Rows from block 8, named by matrix and row number. Rows with one number belong to one neuron. Each number is 500 + 40 x the weight over its row's rms, rounded and kept within 0 to 999. All counts start at 0. Numbers have three digits each. After the name is the row's rms in percent of the matrix's.
# fc1: MLP up (model.blocks.8.mlp.fc1.weight, 960x160), inputs 0-159
# fc2: MLP down (model.blocks.8.mlp.fc2.weight, 160x960, transposed), outputs 0-159
fc1.643 112:499510490418466517506487495529469481437450521479531479467583493543474500447589484478446565496532516371478525468449484511523447528475491506561547556492503588534550457501540503483549525421579507521530500491535483533495485462484457502485506487502497593476508498608510443520535547462567485550454480490481527558550433446438520489578543551488469494483498492504490592472492522450518505519503540516517479548511530460528567448476570441526523583466428488457435496483497488496521476489477474
fc2.643 113:527552549544502485522494484484460460552523479527479533497452554484512546527515544543557448500400429537432513529574481492467530514470529457491545411523547480445451542558524516502454488516458545396468493492461468408547479543531560502526495504511452432498472487448473501503471517581415525405518493540468548469459527511535482528430488439504555501549506471491517404471560495480504536459458446464478520485507475534444424512538420492495498462523528537581560493513528500506515489510528486
fc1.644 105:519478494455533484431512506458513488539405575435561537519439494484501507496586530473519506470541452507491534556530384486443463503478505526522477487503481571488489530453538523474503434466488486529409502449458532559488463507505415560517482508412480432515524490473480535480547449579498446490525488519554486495505562513448502476487473440458452507484438538486523453502600494517531453513575503475469535502489532425554546485481516567529464522507453515505416450530471496527501574436505539
fc2.644 097:501547500454532465531528436586476526454554493557528423506525486449495530484409428486474516554472501485498512496490578517524476528523512546502520477528481450502559456549495459528472526511508555438561475503450448490561561507493562512529549511580499594490427458502510489490495517489524588548448466444477526584445403444486513484476552544510541416504567503515466472452456474477489534549492494522531493457512524537470404510472481463482527467506505481547573541503523448510473454553468454
fc1.645 092:539520411486476461393498459481419477482488446509526504444504474561505554569547511472485480516495555508520527496476484449486500580555476490448531437515469479470532451547512516539570512457529513528530500440464420549521504534522471506430434494452532452507467587521450507485525585475516513509489486463553442474575550470521466445435558504494580486503531475459426487552466487470496547490424515538563529419442466511531534505468512507533538463488454519421490552491533492512557473492523536
fc2.645 117:519485489435495521590468537510481492534544575510553482477544549432493478457466527488456507505528531482468442486509566410444482505485500487517460606459488459446500528433497534557473452576507498482505536467475534541478516532477490484570511497519420540481488493529562526560537455546440545486481491521474542424504472561463460574516427464555407490493533532531504494426511450534499505511455534504438433536514562469471507453474495492455502549500459551500495456468501592479432555476560511
fc1.646 098:576574450499505515512466442499521518532485449528510494489464536559568453521506502450458528498481558544485492533497462475525376485529535507528530533539483554528512462580487526509449503490580524517503533507483531513484440490458513582435437455564446560528502552547446477505555525538372507544557502442468534498529484522446483492456473427463491525485445549572495436544423540492559474515485519493508523507511477513527510492501562530554481433430423469460484521501492469564460521492505480
fc2.646 099:508471517515448486534527497480491436478466515459542494465538499433470517568469480522524523518526478458437495499538484563481531521506497480456500547551514524543479447502458414485515460486527499527547512500534482455525562506439441502564590518508513490472461512493534616522449505434547447565376489526433461499514506493549464538530469539520579451486505428522495538463507418512570472519488531527541484436514571439418460593515473539481439523557541510511434469526508508535487509455471477
fc1.647 102:507516579483530534502402481519491440554460521513486526502481581577491501427519586560491498531478439573485469523455496458427470462417508524514491524494559592533553482526453478483495470440486592538487500507503547459501465523487536501505497502521476560476522541421535478506489572489538510520516527544525486508527578511539490444532536483443465571530478521448486529485582541487489514507596490562458469460468412523593507539488478445555480530448495459463496471499536528474501524455505467
fc2.647 143:445513492600527558446510531468597553478551505478498493523434412582483574428527437406477540467493513503493507519493529565505534500526480448483519520510539534554479527491559568455542542544532482493466440468539502520501548521573539450423467530479564540516520486475459478508443471461462446534513469498483538535467546463455495509518534571450556503453447449477486558509512481504458512520390529452509496535464525431489471530485461500457477430530471509555488532567482491520485462504484537
fc1.648 111:517409530451492459479453507534531518479550491471480539500541521525452493499503509552595465537483527453508438481466447426530463541537402453492486488560475535503471498469531431499489461560506469413529504500503467431496463511438530495485536481477479475450527487464500548502516511469588462537603532515526507506498490522534488508453569560593430622544504465528461504544498566561426484523490487534479481468531463523464518542498464532381525508481510495473524487488554445520501497451548514
fc2.648 111:468491505582516518538541501516559445432507442541508438484475474446560524520525473496410534417525602510508515564530523611489486555541525499553503515418558537547555474509420496535490494479516557522526487542522483483493539441527498477470490477567518475466437531494516479518488442506481538471428534473468535530436509483395484513562498456387523446482543517525500538494470438533479525480497515473528489576467555496531506475473509487566516502513461476425524540548533526453547478533496527
fc1.649 105:516509497540480479546496508487589450419438522483500567498442469483460472480494504482536524491490465498480441469543514538463522519556489449537544448460514503527500475538534563535522536501531476466452507520515525496536475444561595466526489482476494513466464524527536520503529573553513583557453513528418469512463488471399467497437457475596582494515555580510482483512520547485467550455552491584471492511491391495527456526405502457432480484484478574513565533460463490529541515523502523
fc2.649 090:490487498484488513426488479522403533486487509510437471523525500512599496563493484473488493463463557468566517530479498443482518486437507495462402499501502524510488542521467408506502493466501557536502500487528485504425560562487405484454492544496493475518558468472531466491462539529483511460496455503569512486499541602548524532531573485426443511430494382504563520517507484478447472505493544439530522562522601491436544501533489509592526543490575485495478551550479517503482464484562496
fc1.650 095:460556443465478495536518497506494537539439559497503532523453473577455458545570512496455573461506528441446435506523421562481549548515552436534499485416564511523551471492485451469564431567502554482495453472470499553514453554545503555526488482540530535549572480522512521455499479471507532501480461509499470440454429526496398505490593490491501519444579518494487533559508501520437487517528511499553499513488493531492489540434516474558518449471527500456468594525488530484462466532420504
fc2.650 108:545439499492543477496524462517453558480502537488474492518477531448474489481527423438542459535566405476507494531592551513580471449417491492509495494503499503549476534539546522489521586494468444486461557545445548482489480523455538483504454487477543485524466500523476571453459495474450582523540479485527532539423509508436575535485457533495506569555488512482441482548517585553561542447515423495526492548403456520497529480512476463564472499487482497496522421489457463512530508490588519
fc1.651 098:532471504523529495501440542593513510482559464472452509524486494534452565358473482441436484424459582492493484545535451591459512424477539433511496519483481530459411549456490477583490538479494534468527573468502525509491501517543482437499444450544480533547498534488514542500495484496603525475442505511450513436533582484528475514527477493533467441567568504456516494495515524461479552490465494450513434490518449512451499496476466462514461484446530478521477519538528519579552531505491491
fc2.651 104:474469507544538472531479489509513571484453509518536509478490534479468416522523456403416538525530469488482495465521436573505483537527548485537540445541579511513559557473495519485508507497520541497501531481507528443477405434420481503483498458571508474485414525436501505497508491402498465509486522493513499517435444418542529526512497542511594488493521488517502503514439503513578487506454471463468526524560517479414447561499474455490400458526521482478489474485532410434445453443511543
fc1.652 103:471476566506436462502484518500521494425479455494509522396514545489523467447496565525604495464547522462539506495416461494459510515499463470508486529476460466527574499432419526539524527487495534524517396500574464514558548546416515500478523462528523497502523557517487550496506438532485540493566488487469493515520497455499540447580542504472403517443509494531539476435415439543522460420507504539453530454541483488567480503481496554542510548482530600505481490435503523496476473507463481
fc2.652 094:484529469502542563551494570455525450508531520496521505602487471474479525532477490476377439511441537528467459453567432453529492521531582528503491502495552492487432545502564505529490530491508533521445527461489455503501497453561515484471504546510467466470538488412545450528516490513494486567383563530558563510540523473515504463518534456459517472500476501431545564585506520405493490571519503472539476561481470530518458531504459468498510496593466457490528441532479515527560549498513518
fc1.653 102:476551497439495446491534510558477488467444452521433538494542456586501461509572465517575457457532471479480519502472470497437482492511466485524484491511517500485471480489467496482621441488485472465507504436499514508458559537473434575451516527554521523521468440509524469449502563476476528554520443508476578519484513490526473493564475509431448431524545486532528482507478580506503575520401464574543525416584479470478547462531530545455502474532520561528539485588518530542547505498513452
fc2.653 102:519577537461454529481459484479490450536513472487549510477485509516516492429493506473507496596527532513478463453514443517529511489417541423521543500552514486498524472545532476495444499427507436518520546526482534494547531455537550434504413476458475505528497565492505485506444395505481493404517514520535457499471514499473547487474561519531461500552531539461538490497451500569464534488485498420446480525419492568438482534506500565432502555553494476428524499538346484504490521533543497
fc1.654 098:516544472507467496481521464457469478490561490456501515507464518516484485469515553434531516471502532528522443470491515549528481479562486443508446445468499557486505524488487544573569508519393524432539481445575498574548524493505527488572515506485428455538516453488448452499507425591507541458468514510530489577539530470479438465563513549554552476395497574518488531538480486443485421479498508533402451494509525537546515453441506500492478494521524512481472471446472551573523512484577563
fc2.654 093:561491512451400493449535456501534474423511538529550532532486514509513558515489529584490503554444549471488591471454407512573501462488421522442600526507494472516502472479486517518527536523469511472509516486540462474456453574490391519498488460484584524536522533435452557487549526409483494512545478491495561462477510479459511544474490440508506463562513432503503558546475441549478500534530514466471475438504486547549486497521481495501469479479530559428573571491512486491479500564519515
fc1.655 092:485489503585464438559455472469566453527512469525530530609506544445507518475486525511540455612548492552536468548564471527497496522515504464455461533570481492541565549453488553476541580486577458540483495569505480554529485515463528513459539495449493569534492522504481596553484496520560529505522487545481530491474565557483567482484504446500479475445477454491546483487540514506490495458492507553470466456510471500583507558483530559464545422508467526475472540545475446568545549448535516
fc2.655 097:509488611476525531410559559522480526458470522497462539456514464539515532560530499493460536430489465449440576472489530473545535439427425508526474515509502506456420492506496501483446500488434458463558494500490497470503476487538444442524489519527570495403527501490515456389525538459469430496562483425536470518560444495509488502464504567500452564525481573533410478573529501508503513501542505502485475519492496515408493476557487484522454543500497490501538487476561523447480434553493500
fc1.656 083:486498510489415527464529564501531514471472488482532510443456484459497465492455515490443573512540488545480441533447475523480492435356531550499523495506556434478467563481523544502564516484430534553474489480499528544470493477431584535517467461523539461504483560410506429531563539538478442512500541548515491508548534512466462450599460540539455505517447511488511469526511520526481472454465461478541543526531419523481460488469512489457512533525486511491531533458508505645474531501555539
fc2.656 085:525507548561543494494525512494475481511547515462432493531556514543554516547573510499520480518472532432570529514527520500551480543545509527551454473483491541512476375556465404516485459541559460401525547510495475435525486504551454479455506486468511525524510490544493518490467469430528510481505430475443495500435519481461502562462599485440532481509552486517485535398487436510507561515540558525486461491458521477530544510456482509557517583464504508460512539541500495377559474499501539
fc1.657 121:515612495515444501527456559477424401544566519536438537489459412458453510516576521486511470520471501511447511447432472553496496522473431496532472577511513479468568508459446492492436516506507505529499437408501515563587523502505499472406544514510514444490554540495539520513551435506485532504512553555512483530504539520607534494534542402471459506455441476516510520490491500518452518553473497525465454521492504536494525513555506505471480473493492450482473499522428465431464443525494498
fc2.657 112:443545596574523403493526531522455462445466480519515490532539552518503449506488460474497495514553574486467536485457487474555441499531526520551561533462509558413485480541496478508479458549531566455510475450503500504514460426579457489493498446553557534430491545487556460513502461543500480476465527460525503562456504516517453491474513487438498472477444480458470592462517399561476540472569504509486449493567516486462493463423506440468470473515452552487560514513555498559532566465502499
fc1.658 072:559478491505446479456462432595466496473498476507478531473566452458441486524500541410466476490457477485501484435522504489519448445522564470487495552448518523461492497523528587525493540490535537488486457451487521480501537518495484502501584500477524525557461502506504481459481514411424552482604554473516427521552491602528466574497478455537493517517540454501506502559433497535422545524490536455558464523460477466487544418506493475524531477496461553507495415491514441553450483576450539
fc2.658 081:480509492468535517562544538440546577544481557469515501552473475507558500453521412628504519503549486522532467501513496490405550551489489630485545452560498465549492507528501506513552494484524482463549545536452514495483451510501494512490418505491525495472481558537543510517507500507502456595426441527482580454511469473496542509483521598458511478510481465509503482487580436487539483517453541493502528445481575546493461500447538484486474495533514492493455538440477480489474470381483462
fc1.659 087:433440484532512477429424492478523471477528560506428619447527516422509469528506485440458515467501550508533494451464540496512517567568459526558512498548557501495518584584522523509532454487521528499471497497458529577520508462547440582502510483502468445449493430520465490498566487508505555547498488484536514536529471503479488473484464494476588502452527496515513517597460487484511451505466515586528434469509497521535479434497509420490465552511443550429504493603535458484483534476500481
fc2.659 094:534521495468471536504608475523546568547490462450544471503545518567484527511503540513579457547523497534503511516505502511523530507485532485483529573505446445491469450444477397492572514500508466481478519511519518464524432566461499530492470548446520555518557525533460473496542523484588519464496541483493579485462524515479482533534471421492411533527520460466495461530530541534514495529525484409466589480560467459398522505501466621424524438456470483522502552464515547502504496492451521
fc1.660 130:482525501544477511434468475533490471563452537477542465429470530543502513509541565482471393505531489493474487383575525555520490451463522472511505518515451472520549475536559503427496512491474500519515492494499504498484539430504416527535575536540483531475459504494456481476464497501501503537476469491588413468472546525494517448521444503434446441494458474523404488537500485469499405538556462499565426518558460427521429476472517529525504476579507509459530442487450560448542498538516519
fc2.660 121:463494459441535491499543482499542470437455488496430500561491499477465497443513408486427553578465490525533473570495513519551451571469540533488567481511537547475528464531471548513474502453615469461450480532537423542499511442530560486530504552532496459474494512494568450464545529506456542422478543532449483457479518542503500519564455493519560443463535453492582503420561548524467479477530534476573487493478533487450459477442495468501495513578532492448487540515480531557486451432488504
fc1.661 113:459520491514457530466514526602567456475469465458575534460485458592506460499509466543523477534575537582488548529514488483552542525549436446542443482574496518498495453479531543542479501492507605475482465579464527528516538539478478519461485468455522496549538521444476464494487447440565519602461558454486442460430534442552467518495501476476471472518481473567454456454497491535500530457514510500449527538429463522506473552501473454439556521505534470454460456517521522519433519485449510
fc2.661 114:556530513450464500437526505449470461516537545502518529529513437505525488482543536438414432526466449530415426466470507484492443431481436508472444461491543444456465501523470495510454502532564440425454454499529482528486452426504554498509454502544476510526523534527554525477512561496538476377599457503502496535485532527459507478538530421493472482556482469511543488524447468540494528464599485498468470567539495563529531488472469513476415495464532509481511579530549482526513546510499553
fc1.662 118:528525503532431513501523545459472513451508511448451446540502438506495492459468453537506477459526479472487461447490454465524511504543441412476363438548433508472425467440508424483458463541562483535506460492453472478525502511551475555535466507525450539500460565501485573490499529485527508505487553533524520482480457514441473505526547474511485500522524451501481531512436535606449509484488476421480434444492487438507452532443539484490448490482545499506531554534431499424459418519574455
fc2.662 114:506505462510460549559566504505495493546472555478495512469537526558500507463553516475515540488468407451518539533464513531437479515421541611493520539452462426458475510501564530573547515505493483477535471447453480495484505544392536533437576477518461510464492495605504480431484438492467526537518516533542546497518491534485551495506472488473524524431531512482419446509483490502507545485552498488490504463491510553605454486515510449587514569534458485479491573447454461518561444518505537
fc1.663 076:506549538464436445485490498529475458520502570411486505510508425522467534521535418512428465491557555404473522497482507466514493543455579447480507423526461495464503490473525454425487499458509538509466546514502498498534464519536511450556565587523528476462494482518516508539574518492464473492510456535494476509465432458515503498523507500432485573455473487527507467503501458504467510545454502570499576505595420457510464476473569466550463549507544446523475544466569537592436538507548462
fc2.663 092:565492504490490499528521547445479417489453502508480460477521495443529457468492539535522550483489471558426539480497531523497514411455443520484458580531464448558495466456491543553520568533475512432489503433523525509560511530448443583513467391455519460535480543476408531502455487502544543523539513496536453446488582498493529512484423503523440485472489491473511471488478488557543529447542514450457471487433519538546509568509480510423509483454487447447509497492419504437565488511481577
fc1.664 091:505502534520470524504527537438481521478432426475559487470460510541516478421498585457469593486496466441443521582475444514473516468495479551477471430518512481505545378452532456510465475516534514467520512508488479553520431474474477462496519525514409489541557548499569481474510461449542490492570430492541499478465562584531440466542527532506503532497484488576484525518486476541510523479511504503561524403529513505547474435546528544513412594484493520551485546500518542506519548479537532
fc2.664 099:530571488532508488471494484536521500440489513518400527521494490557546455493464471521453443533502454509461473545483579487510470489560460539453525503494516481501557477469509576589469461428446490549605472468545541505490500575577507499489527464502453554427518504460491558470550500559521432418529474531466486488548497442471488485473440554567553480496477482518467485409513454476485510479462501529515461514548559530514536418448487493407507429497546523553540528509525441475492540508474462
fc1.665 097:604492445498529496544530425555494580503538461487574487479547433493491492495538490543492485512529496520454478484503436518552430526523486487502479519524486420508495542480468527495439574492489517527534499473535559494452496577469444463474518500443555470476519460503471514479441509459554475511499559509466529503561447449482495494572458391439426503443494481514424466521450467516484518586513541499493503437476524493581582490549491516463492478452510541559503471583535410501525506440484540
fc2.665 097:495471531466470482520530537507472523510469579510514528484473479438427408530498550530556485522550499534539551453566505467507542430492499510530495467554472445507519445566532527534552442493481484415544492460470488518499502432470551521528504545481526484497469466477444498538517513502522497555473399467434470461470501598462591532414576484516454458504404506448531486492504583510431546507483482520498490459483556474460432564514487541542474458469484477482489536407535539512523538520534528
fc1.666 120:550473486506456448479489429514634515503511433553514546548426512443586474496547508554509471496510453529513438489524511498577509464469473441521514481519513383411472520450537531572528524486503482534490441500487522546514482536538487491523451535516559556512517575477506529457483500438465473456542583421562463504481536499516473491426453422462494486487486483492489444573500502516502497530514456497536452435538449504508487538571485546505519471493485517450541482488528517450542459483421466
fc2.666 121:500453544435487480505526494484534456575555480549449502517496500451436563478513539509506471425491596532498574446494533502492519450498486474594454499530448469551517480551498514514476481554503447430495435485492463468524493493453539522516443506482551443507396442455461524486501539540489582463570503533439490442502483544494466539465524587508542536515521531523549447460542514533533557494522473499521553507481445652503503506469459538503496514501537483551502537478525472498416483555513512
fc1.667 136:508496482443507516531457550480544532519496463488539531481490517543461480508477536540514508487475510549447502533528498533492517520573559458531519494460502493406491424395519537523471502453479514460530487469433510483554528489536491533508469501543447482460503439526509497512512494542479453494458483511516506418479495596464470484530547508438483545508560606573481573485434567526472479576473524495561478455462526495456442525517542552475520451524578566525484471474496562473569523380465407
fc2.667 116:458517490477493546517472549448547480596581557465584468536522499502496549460511538507490506476458465470487464517553497447507525468488536539534474514508436439488467455591430536483536450555448465592490492479404511520502488504513533461494507550573443519505526497523433545516480518541512469517471573467546492484526502575554446435491491489469460493526470442488464554526505600485482494441437450471464483478535434521429496512570553474455531513495578530430514559496535476499487469474476464
fc1.668 084:483608494431546490532553577467462494537520533490463532565504441530532444554520484500415484511455447547503513479531526485511452507507460412510508506496466528493456470510410485487516516505579535528491499550435462596504507448550545530462485512555471513573501501498483569479545462534470479527567464508490497498513460419545534518502608484512478415542532510483457459514550518498514556510528503494462474472573425475357490527519516528482567458484517495538479485503464466521498463501508500
fc2.668 088:517453506500401427493485503588515519454556484497484471478527529531503517465478479443562517529523535446526542494496469494509574524490598547454564466488473459534524544458559518517488424496441451532505488477501514435536444542492492496492515496434484474403479536530545441506396477515526525450424580554538464592491479489448473563475548528474514586510453526492505472487453487427534434522513469473526504518416461484545509474464535467512447539475503502454564486529516491509481495566522468
fc1.669 119:451526480465486442532404508474484423482470419455400490527485435461572513506508517533488455475556510531436562534463459534547443489536503422516522558485476459526518497491527461547528522518469513500513550462474445546598528454482557531500500442483502482461569505469495514541483493466491458512410514561491587518456537534461511496516484507451462502479558493498535529422467482575516492471530466514488481525486528518547505444425485584529505583504516504578522508539430533514495421474526458
fc2.669 098:491521517477583488525501499523475535466522559475511508422515479472534485518436463447520526516571483534440458497576561506508522508474474506563560510492465527493492481442466473474476492544562433458546461503549519416551477485511457522483425456486541527422454494478500542475610470550477484528522474471573526485496464387536555469457551537385525508485418555502474511542479466445537540448513502492457522478507544487499524518562506471505444528543427476528496496475549535524485558584485518
fc1.670 106:610491442511507572500465535488530510566494496520460510516466533512552515509559491506444492505481547428486484509521531392491481574549524521485485574453455515438513442418408483503454464492473514516427578448494491440445469484460537480520397398514479457437465475518520538536476479533486558511523514468501491519483468475527484507460533522511454461453551506481444472495475552524488517545489567531517493544495545444502478528525524496511514532620554447531458546470500579468516516468477496
fc2.670 105:417585506494509486515489490554481551554548483542500453431510494515405489509493466474459527481464462506505532469441409511447537482467423459545525429498584497469508495532510544474619445473496483567494464516563511487583495460584500493535522489583540550566496483439528445416525487484468431511511570495496491520499554505481529451515545479472475508489474525549563485498537539492449490431468543485500445459589479503491504477491496479532512492527550536524531509437545485480514457495423506
fc1.671 098:494511563544511478539494524574514543520529536558504568444511509524487501506456540499522546511491594517575541483516505480525511558532568508491557484491504514455506505570473559499581573552428522475423487486424538471542529435525550505472396546508506482452519475463502490558461480503498507460487469479558383502526479536434454497478466476487461548493477475549525563587483518494465547582480455592533502541450506455473479542509472507460546481532450545519469534563482500493527468471438494
fc2.671 092:511559474436466551437529481454508490516459566459488447586565493480517503487534492477481518479491462485452488529498516509497493450471444529504449510463460476492446447469505536536481454516497497517543450488414457513521490632536443489527632535524405514564433480508496528479504500502500549507544509453481600448544526553544443534477546530522533514437553527453478464459499483449523500415508512453464448486517479494517502459536517483594461523500578446535557506489544544505509539508530497
fc1.672 110:557447513398456516458493482536505543518540489523468526494500527500463573559485483545510545463389561495612546514454497505483511509558519504501520445431508511607521519534473532409582527482472473558521490560486541549437508526507510472511449528499523512501481519541462514515471525515500520500547551482482459528471511501548454473494554549515525488460483461483489472543537577489497507477489451543529526523494360499461492502499568537564484528501545526438462494516505437415436440551524478
fc2.672 110:481503541547515513521512476456531505486465433432590517461488505459508426523520505461479544503573498508451522517521526509526441522514462435527555520560452461395566512511455476561479541570464525464482491424532475470575456472512465466463495525547515493494496543491530531569542468519512463454449453473512518470471478501460502459488501464438494505550480530541541573508445504482512538523550532512482496425475595513579518522521510473432479505466442475572503528538504621565516582463468556
fc1.673 092:573610559570527498541500510528485535509460480537517433451450482523543496514519435537487483496464435544455507516460496495465515501491487491476477480470490427490522455529458457504464465530436490519496521453455456498562512485443563469485448541529476497492489452445456529492547579520501531473529544499495451484499548482388496521561485437451445513398443516513542517554548541501524519410450500530454489526531552548534587466509436486562463535500528485555509513542557483512466547498451413
fc2.673 101:411491505465472514476489403488488454496452491482531545532548468523443546505578538557597522528488526490566520518437497465514486506475501578458529484525502475549473524460472492472511592440512511514504520569522512580536477564542478460424549475455496495427471505542430503489470515515547448527479435451442479549513484496579513480477547494542485525560513562552457454460496463527452507508480533490485552519437508450462462533521528511446475523432425578457528497456440537448483465556474486
fc1.674 084:453544413471537495508496529457432474569475540529525461493449514518511475505468509545505510511501484556447499514464515505586463439520539537511508461527531447545501490450466530461530512484530396525567484444504490512532539486437525501547564508512464521445508505475571552444492445533479473462506560585506448552475461480377503450540435473505543503465502430488504460515467548529437501534440539444497460528573441474456466437491558571470442535475491545476493548484409499484491511540489513
fc2.674 086:504497492509491499519525483538573473464465515528518527489521515465440537515532482498502544454514504459545484479524445513445527584469571482481483522507471523485498532481540478528494524515494553522490475539531432471507496480525512553438464517510508517560521444534473457570489459430479513527480509488588527461489504480598489532445497520463513426510415567555520461494507391437538581514534496451473510468439545549569474618493452410515555515584472455568488469514531544532505486402473503
fc1.675 092:504496444535553538430493529543489506518517491462509558497444505523501472530522518493481475448527494551433500605496559564513469497489456511468469510466476481485570476488489465464489480411427550421538488457523492448522528426447478533519498554467539519474577474487553584480500469589502509496493520529457501549495536529505489443526430427507544518554534430481533577512546508492512499521564420504507552437497493512537445523497525463459511503525525494484490566585494378458523550563476532
fc2.675 099:500552457415462455490516554496523499546557546521516460512545489496472522461446528452556604577481494410559509420491439454466543545508531475469562497519513532516488506470507539564491508521508493548534502494447417551508523560535507505516526454534444499514449550555532411524574506495534507494463501476569477466468455444433514532473532565478464521447414464546472470475459487524524490449465532474508456541491555477473501500471491498556547515535435471497490520422557546482458473449523421
fc1.676 087:464507472508493473494487446474600549468460515432505551569522514518528413495483548564447549507449502575414485460536500501558488525473468515489494537484505530541523482458527502520502499507498510521496429457487445550510533494563523425506558454453495464512441523503563549504423489556406428451509434569494457471451555539538433483463485473453510535434440501480511483493531470517518472569420515559437509453480507468501482548567480433496421509531464523500543526466483525459442519466496517
fc2.676 083:520503551473522471534457500523481472551483547540508497428486472532480540466529496424494442528509456478460548502518422498485463483495477505538470450516433491517531541543477417423470487485495512457504525562581496489536437479435526528513424532575554533485532473476464531504570539506528560561572596527571539579540487488479479459453509553538476427553519472492464485476552510512551500361539469483526500460535456571488510435485499457525527467550530456486487437552511503506534510506469526
fc1.677 094:493483454514467535468432513537473479453488502433476477454499516426494496461427511380504539554529522449551526506548464521520417486501507539546476447493454469473481461603509501511549564502554484531473436520553494525541465522484425418542446534435500528507482501461404561482493470462511545461535474514472519510437576496521545484476479459468520486455408529515479522499461489510483528482494472558408510441477582543472522518515480478498570495516428473411509536493517487558489518481538473
fc2.677 096:473491548509514508484560462459548555558538500595507481527512493521497490518528444558488487518548491491473449459493540485497564477634505519472511508501461484564489574428453454521519463467558440419471532486479520523478542453571577546492506469486504529441496520507541409520494460485492506523533517516493435536557420552496410473513483508548444510484506463463582481482548544464485523484511519477563451554496500455514459531506473505458513459459501551544444440424582525471521550439472525
fc1.678 093:565450536450512482509508436514516547456509440491491514491484534578507467547560504531476429460467490444450558538489489451509439451531527525475483470500522458444492483527538451470492512519527501507504472436463540481516464459553511492573589482447486508514451562552443497492474463530421437478550482505481498428486420520508513446476520534487492460598490487562529503491497538542541522490502393453484492485482511464594505513410542509513443464511548438487503463464491520530435413601516508
fc2.678 095:410601507518471542467517520531506506550473587489492462543505492464448518407478500453473579533549476540504444515490504508494534514497421511564475545513458549501538515452498581492537509510495508507492502546549447500489527534427515480416448501554500504488597496515495511516580448487563529515483551519517539539479569428556502504542491479504520510466592543423475476432553457480463430484471539460474455531548515523482487492568490518496545484495472535473511525545515537499562606451483524
fc1.679 109:442602477490562527439493476506493452508488470484541516449513401485461480545470560520544495425577501574499550467503545438512556490539490479498450466602524432608496390527506592440467522432524545457488471503455509502533513428485523480523467495467517538469458521486457490551469533452521601566490533521478461498446507495531505467493463518519487443574517444509523462467469500497510504490514456549461481570474443469517454540515484545483520464489516492494455476508513519514465549512467542
fc2.679 106:559501452530473491466497468493414484477527509532495437475500587530536485538502486497413491511461528410451452507452464511457411440466515576496551463464484524447461550506480412489546403518516526481489530526562404532421549542502485616480516525565494401544540488479543484533519507563501472452485479520511478478563488491495497526565536529494492532499491491464575476500500537503511528507489546484551512521511561583512526524504455477547447534543494416485548539470519505486455498476482493
fc1.680 085:444527520489592526468517550510457507523530566493499491516531493494421475511569496463435534510494504543535486519507494453537556453539454514548478541553447449522541542489495525539507513513492533439511569552544573522532445493447482561450495495449498495488528560423529598474504487594480527514568554514549567464531569579506427549554461536516478484518497504480518489517435574479466511504494508520536536562552426445466465450508522474506467469482467479452539541537489520458509430532506590
fc2.680 091:580466432576515458506446480449477465507449502504522458450530502494575470577518488544455432518542471495419496519548484479502547566523514446475500460483560495436514488569506480440486423462558438568503489473481539521458524457531483490613510487491478531548531426540459544458501481512529501541465457506477437524500492460528528518442471489510471511418513464502540457488492480532476494491450530517509506469427531563520475549546543563495586579548519475514452536549540474516494397479495505
fc1.681 122:518504500514502423496538493475464444475413517447489560557540471543522534523521456494461487452532553515500494532509402464596551498511554514516455440489450528555459439516538502516483575490502542558488503566474562506577440438522538492528488525536484448540477508529589538443451562471447434537505494493519479539493477433496486408525450528456484507494513497470467501512446509523502564563572429527452468523569483547542520461541553523484482521452479497468546532519526446478516477423547490
fc2.681 107:524498578490457514546555482441490454470494517478516450560491512496510506476475479559525480531538497413482497446449542534467507435352483557415529434496483398480477489444506541476503524608500515493479504470530496450457589521524556569535520533510510497495528498532475509537479480502508514514544531471545530467527561539505562515479537452441544572522439514460491516498531486551531536499479496436468498428484447509524507558501482463576472478464537499507564477511395509527540505489480429
fc1.682 094:488484430507398529507489457516495563410562513566628532454528503539519493504501541508491469540496509446497453564476516452501494486467454480487515509457499477477502500479487495496424514503476521420520525528519470547378511548496545475521531540517543509568503477455462546583481507540505487533485557548508447484496436548543541514494461533510496473557466502520530512456535485516600507480574459579524458586544552510482442477420524460488484496527580497454515445420513491516510528518482476
fc2.682 115:467522565507542474478508517450520439549445499445479504504444536386487503504467534497517663470487517547465512525473491432464571505552438457569511517524506539529476471495490507484558468506449501539485462533477527486613479452479510527518434472502432508475482501518550458504439437524475552466469432511525442490600543472518490562522532450466531514424527531495527487525549519527440524477487531491498494440489471528504505529569508531477531495481472518472433569543505574521491539471543548
fc1.683 099:567483568577496507445503548493481442475484460510518548485470416547518509495477532521548526543495498472475462525538512450471542466497481391511507509468478492482554505461482452428502517525538529460589528523533519506590449490431553476459427472573539474441453463490423483528485537441572588519548538466507537474510461548482446471519513507465516535440517491526481507491501500454478512498516505532472584469516501507471482495470550550503488540451604434551521560512558568548434521511533548
fc2.683 103:504537503466584476519497463473492496529495585481528483562512524512433523462551528551500445459455470548461568498492500536531500565524526482517491527528558560510529440492557482585477470484459427463438457540545480539513475548566446501490453502561414478532471519492524547459517412453528494458474495564489502445527496469504468467507443487564493497497550521459464423455541509519584495543488536473508463516480529466474453490544517495437516425507414503484500415540496412479478539505458404
fc1.684 099:467524445478522454577453493482612508557428454543535477489518470472505597510490550490518443495440507510509526551558555470481522483507472496549490448473475481459489472472542530517466547437420526508481502461426431484537466458440502510504565499527504450470493515525490527541524494513442484533525532418433535415516486503527533527535453479514571498452521568543482477448476505470507520483479495494461518458494449497397506419610459529534547476549499552511513538532548498496524500425427492
fc2.684 088:462467548527486547463550550507450537495544473475602558496459488567517500462493477469558558518558497486473513501495540383499515545489508483560508491442503512558509519536531473457498449543458456525531427490500532503508464533458478446440445513512443485506514489593491493495506545518503526528444549535517491537461492545605482416465475464505453508500527452481428530600456529474436453470533427401472481512484475476495541514450541464507478560543445508476553482511507441587494495496519465
fc1.685 120:526501529450517441501504447507509498504428555459508495519488552537443432555539541477475555471541535505534468479561514525466460512448609548545518520518531501510464575450516512529504476548507471430477470512439515494560465440481501550573546453500504532494500540535538497560507440464531530530504541590514504433457502546556445544511477532565487504510438477535462502427567451460551462515491431455459475447532441483431462498542518551490565472497468527500502544532402444515527473531559472
fc2.685 103:472471506506544532539462564542516553510487470545450516498511467403561500437478469570586478482511534489511445517527500455531548459487415461484517484592504507497478459551486467493539497489492528532589517432497503500451520527489495453467466505447493468464472425431489528451470516492504484486414498443459488493515460470471530500428512472461530520519552575500580499539429505529498545506469556596540564543465584515567536494531513454501438510471413471485497434499580561503489503516490523